config.toml
model = "image classifier"
train_examples = 97500
num_classes = 12
norm = "batchnorm"
drop_path = 0.05
kernel_size = 3
residual_init = "none"
batch_size = 128
decay_fraction = 0.3
Rows from block 4 of a small image classifier, named by matrix and row number. Rows with one number belong to one channel. Each number is 200 + 20 x the weight over its row's rms, rounded and kept within 0 to 999. All counts start at 0. After the name is the row's rms in percent of the matrix's.
After each channel's rows are labels from the 100 images, of 14976, where the channel reaches its highest value: "peak on" is the class under the peak. Only what is clearly more common there than usual is listed. The data: drawn human figures in many poses. In brackets: how many of the 100.
# convs1: first pointwise conv (model.blocks.4.convs.1.weight, 480x272x1x1), inputs 136-203
# convs3: second pointwise conv (model.blocks.4.convs.3.weight, 480x480x1x1, transposed), outputs 138-206

convs1.221,107,223,208,147,172,218,225,181,190,178,212,219,210,224,166,182,184,191,184,181,187,191,210,206,224,191,172,194,229,211,211,218,209,194,222,228,172,221,173,190,208,218,192,181,189,184,207,209,162,177,187,204,210,223,187,198,182,181,213,209,217,227,203,192,178,213,193,163,163
convs3.221,103,177,208,189,186,191,201,180,212,209,209,190,198,174,197,205,205,189,161,159,207,193,222,196,193,216,165,183,204,219,214,242,202,211,185,201,203,184,228,190,209,204,168,216,203,191,190,193,210,203,182,199,209,183,188,210,221,190,178,210,163,246,217,195,156,215,213,190,216,210
peak on: head (54)

convs1.167,105,225,200,195,199,254,201,210,220,204,211,192,228,200,163,212,202,202,162,184,200,222,214,193,198,175,193,204,193,193,185,205,195,188,176,211,170,166,189,199,198,215,196,197,193,196,205,179,218,229,193,210,206,190,211,184,247,202,181,177,220,157,191,233,187,201,189,207,180
convs3.167,097,174,191,183,171,230,219,184,180,223,174,202,206,186,213,181,237,220,196,178,206,223,195,222,197,189,193,191,220,200,212,199,188,205,237,202,192,219,211,186,212,180,203,187,215,174,171,191,220,206,190,205,205,212,228,208,152,198,200,192,172,192,192,240,199,186,181,177,207,194
peak on: head (39)

convs1.28,115,256,190,209,177,181,174,206,211,204,164,180,233,183,191,190,191,197,185,219,204,157,212,211,227,186,186,201,199,205,228,173,165,206,240,230,187,188,180,186,184,180,188,191,192,209,187,179,167,171,191,202,207,225,186,142,204,206,221,204,205,222,207,216,181,200,237,239,220
convs3.28,117,193,207,210,170,202,206,163,187,232,192,216,175,214,222,180,216,178,212,213,192,166,186,186,208,171,199,192,218,180,196,189,186,234,167,198,186,211,221,206,202,227,193,222,211,190,240,203,197,206,192,203,187,206,160,175,216,181,174,204,188,207,166,187,204,153,184,198,134,202
peak on: torso (29)

convs1.9,106,224,205,228,209,204,190,184,223,189,179,179,196,224,216,179,216,196,200,236,196,208,175,180,183,193,202,183,177,207,195,166,183,202,206,211,206,237,200,201,212,211,207,206,217,222,209,191,229,208,231,214,225,198,201,197,175,226,194,206,231,222,178,213,208,220,241,195,213
convs3.9,101,205,213,186,211,177,187,210,243,183,185,171,162,211,227,198,193,181,220,169,182,223,214,175,197,198,225,237,196,178,178,211,175,196,194,191,175,202,204,198,188,218,207,200,225,177,193,210,192,185,190,198,175,188,172,193,214,215,182,196,215,180,189,241,201,221,192,204,194,193
peak on: head (25)

convs1.359,107,242,188,198,223,199,214,148,217,198,195,203,213,206,210,190,183,172,193,200,211,196,204,205,225,205,209,176,226,214,196,190,169,187,221,220,224,219,215,231,202,187,220,209,202,205,215,183,205,171,178,173,217,215,192,206,207,225,203,222,198,223,203,192,185,215,199,133,237
convs3.359,109,196,227,193,212,188,176,181,170,166,198,183,212,227,220,202,181,193,216,203,204,203,171,193,180,236,207,201,173,180,202,201,201,210,218,171,162,190,199,192,196,205,185,188,233,211,201,191,218,209,181,180,168,243,209,183,171,223,207,180,183,203,185,192,146,180,173,194,182,200
peak on: head (58)

convs1.428,080,253,178,212,176,192,231,178,200,185,220,207,146,214,210,193,215,200,180,190,183,191,196,227,168,214,204,205,185,187,208,212,216,169,192,200,199,215,150,202,193,187,200,214,182,229,256,165,203,192,181,186,170,186,217,168,203,173,200,219,187,202,215,222,189,172,224,185,174
convs3.428,094,164,213,200,193,194,201,200,226,208,195,211,185,196,194,192,194,191,211,184,199,212,209,226,215,187,210,205,198,196,192,188,198,225,196,213,192,191,166,216,214,214,188,210,211,181,171,161,229,199,219,228,161,199,211,171,195,186,205,212,213,205,173,216,190,185,214,216,224,229
peak on: head (29)

convs1.78,103,217,189,189,190,189,212,145,242,204,219,195,198,232,213,199,218,213,174,234,189,214,221,214,193,215,262,195,233,157,211,230,197,189,175,198,212,203,187,177,202,193,196,177,199,180,192,210,185,195,201,222,216,200,215,193,192,194,225,197,168,198,202,213,189,193,203,194,185
convs3.78,101,190,231,179,187,195,202,208,177,217,220,201,222,209,188,188,179,204,200,188,189,176,166,168,206,212,188,192,181,238,186,178,199,212,212,206,179,203,191,200,209,167,151,201,199,194,173,171,191,190,195,212,218,201,205,215,183,183,181,217,242,192,186,192,213,232,167,209,170,220
peak on: head (26)

convs1.39,069,172,203,181,221,218,207,238,199,189,191,230,223,210,178,203,175,210,201,205,193,215,209,152,179,201,214,145,175,196,189,214,169,214,219,187,176,201,182,217,185,191,170,202,170,213,202,204,184,224,210,206,183,197,175,200,218,146,196,229,200,189,201,229,211,191,200,189,167
convs3.39,084,196,221,192,225,215,209,256,203,201,213,181,210,183,223,245,176,191,192,164,191,221,181,159,228,178,180,188,222,199,174,179,213,199,209,181,221,230,196,150,176,234,196,201,181,205,197,181,170,212,180,183,203,187,200,191,177,162,195,185,203,226,213,209,187,192,198,201,213,198
peak on: leg (40)

convs1.0,108,230,245,213,226,202,187,185,239,198,187,213,204,201,210,196,169,194,196,199,227,213,185,170,169,214,192,202,175,189,170,174,210,154,206,227,202,156,176,224,218,206,209,202,212,182,184,178,160,209,187,201,192,226,215,222,194,166,215,202,168,225,190,185,174,234,201,190,174
convs3.0,103,214,217,196,204,217,186,197,214,184,183,208,200,243,223,173,212,218,186,198,198,184,202,201,208,160,179,199,192,201,193,203,246,177,218,249,227,176,206,190,172,217,184,204,194,233,197,217,209,186,213,200,199,217,186,180,221,262,174,188,181,179,225,175,188,219,200,217,190,225
peak on: head (31)

convs1.169,104,165,210,194,219,177,199,195,172,182,181,190,234,216,202,206,210,176,221,173,214,223,208,187,194,201,189,184,193,186,203,197,156,187,243,182,245,203,187,190,173,162,192,174,169,217,174,203,175,162,221,217,199,155,218,230,216,196,204,249,180,225,215,180,210,207,199,202,185
convs3.169,107,196,170,199,225,186,200,177,190,200,191,198,177,186,213,149,196,222,213,165,197,212,217,205,209,205,235,200,214,189,191,180,193,205,199,113,228,207,176,203,203,201,221,204,195,187,196,192,191,201,193,208,215,208,209,202,213,182,174,186,177,187,234,195,187,209,208,203,214,195
peak on: leg (29)

convs1.466,112,243,194,222,177,162,202,202,227,238,181,232,236,220,202,227,212,193,206,185,183,216,150,186,202,223,176,194,185,192,205,205,200,226,188,184,173,229,186,215,184,200,234,238,224,177,233,220,202,200,204,189,219,188,213,210,235,158,181,207,197,234,213,211,190,207,219,210,206
convs3.466,099,203,186,232,157,210,197,193,211,202,221,183,217,207,154,215,192,221,192,207,188,188,200,238,203,223,206,216,141,190,195,218,164,191,221,169,176,213,184,192,192,194,191,208,203,207,182,210,210,189,195,211,182,207,193,155,214,219,199,228,194,219,190,188,163,167,204,215,208,237
peak on: head (30)

convs1.177,114,196,160,207,233,185,218,213,215,181,174,180,200,234,204,177,203,208,177,221,194,152,146,204,189,199,199,214,215,193,183,156,187,174,208,183,204,237,186,200,197,248,193,192,228,182,213,187,172,198,199,194,213,179,176,216,234,206,211,185,177,178,184,213,206,203,213,211,188
convs3.177,103,248,204,211,215,187,192,218,221,228,193,217,202,192,192,190,178,213,205,198,201,189,201,205,198,227,149,178,182,179,219,217,221,209,197,225,236,191,208,217,194,203,168,139,191,213,179,206,211,204,185,210,213,210,220,255,220,202,176,199,196,223,185,193,169,177,202,214,184,220
peak on: torso (31)

convs1.79,104,206,172,231,201,213,187,240,195,188,226,208,166,182,189,202,212,175,203,185,216,199,214,216,192,167,186,204,205,174,193,181,191,162,205,241,203,223,199,187,176,212,172,223,231,179,214,172,189,186,192,194,203,208,158,236,166,195,215,145,172,225,190,185,193,206,222,238,213
convs3.79,104,209,212,223,203,203,178,197,188,242,187,175,201,181,219,178,212,213,210,203,174,187,203,209,198,188,199,218,226,252,179,190,201,207,213,186,164,193,165,227,174,213,218,217,213,171,200,222,205,212,206,208,214,208,181,162,174,186,207,185,205,242,194,200,224,190,194,177,220,203
peak on: leg (28)

convs1.224,102,213,185,235,185,203,183,181,210,191,176,226,214,194,182,214,196,203,232,193,192,207,230,206,227,202,195,248,211,203,183,193,190,239,197,228,239,207,161,203,225,200,237,184,171,196,196,191,153,198,175,199,213,199,233,177,189,210,196,190,162,185,191,229,186,162,191,204,170
convs3.224,094,223,194,201,253,195,256,194,204,200,201,179,243,213,116,213,234,185,228,222,208,210,184,167,207,184,208,174,185,191,186,195,246,158,191,235,197,185,244,200,200,194,194,181,189,199,180,177,228,203,208,210,162,214,185,213,189,179,199,164,198,225,216,179,206,214,251,219,196,209
peak on: leg (28)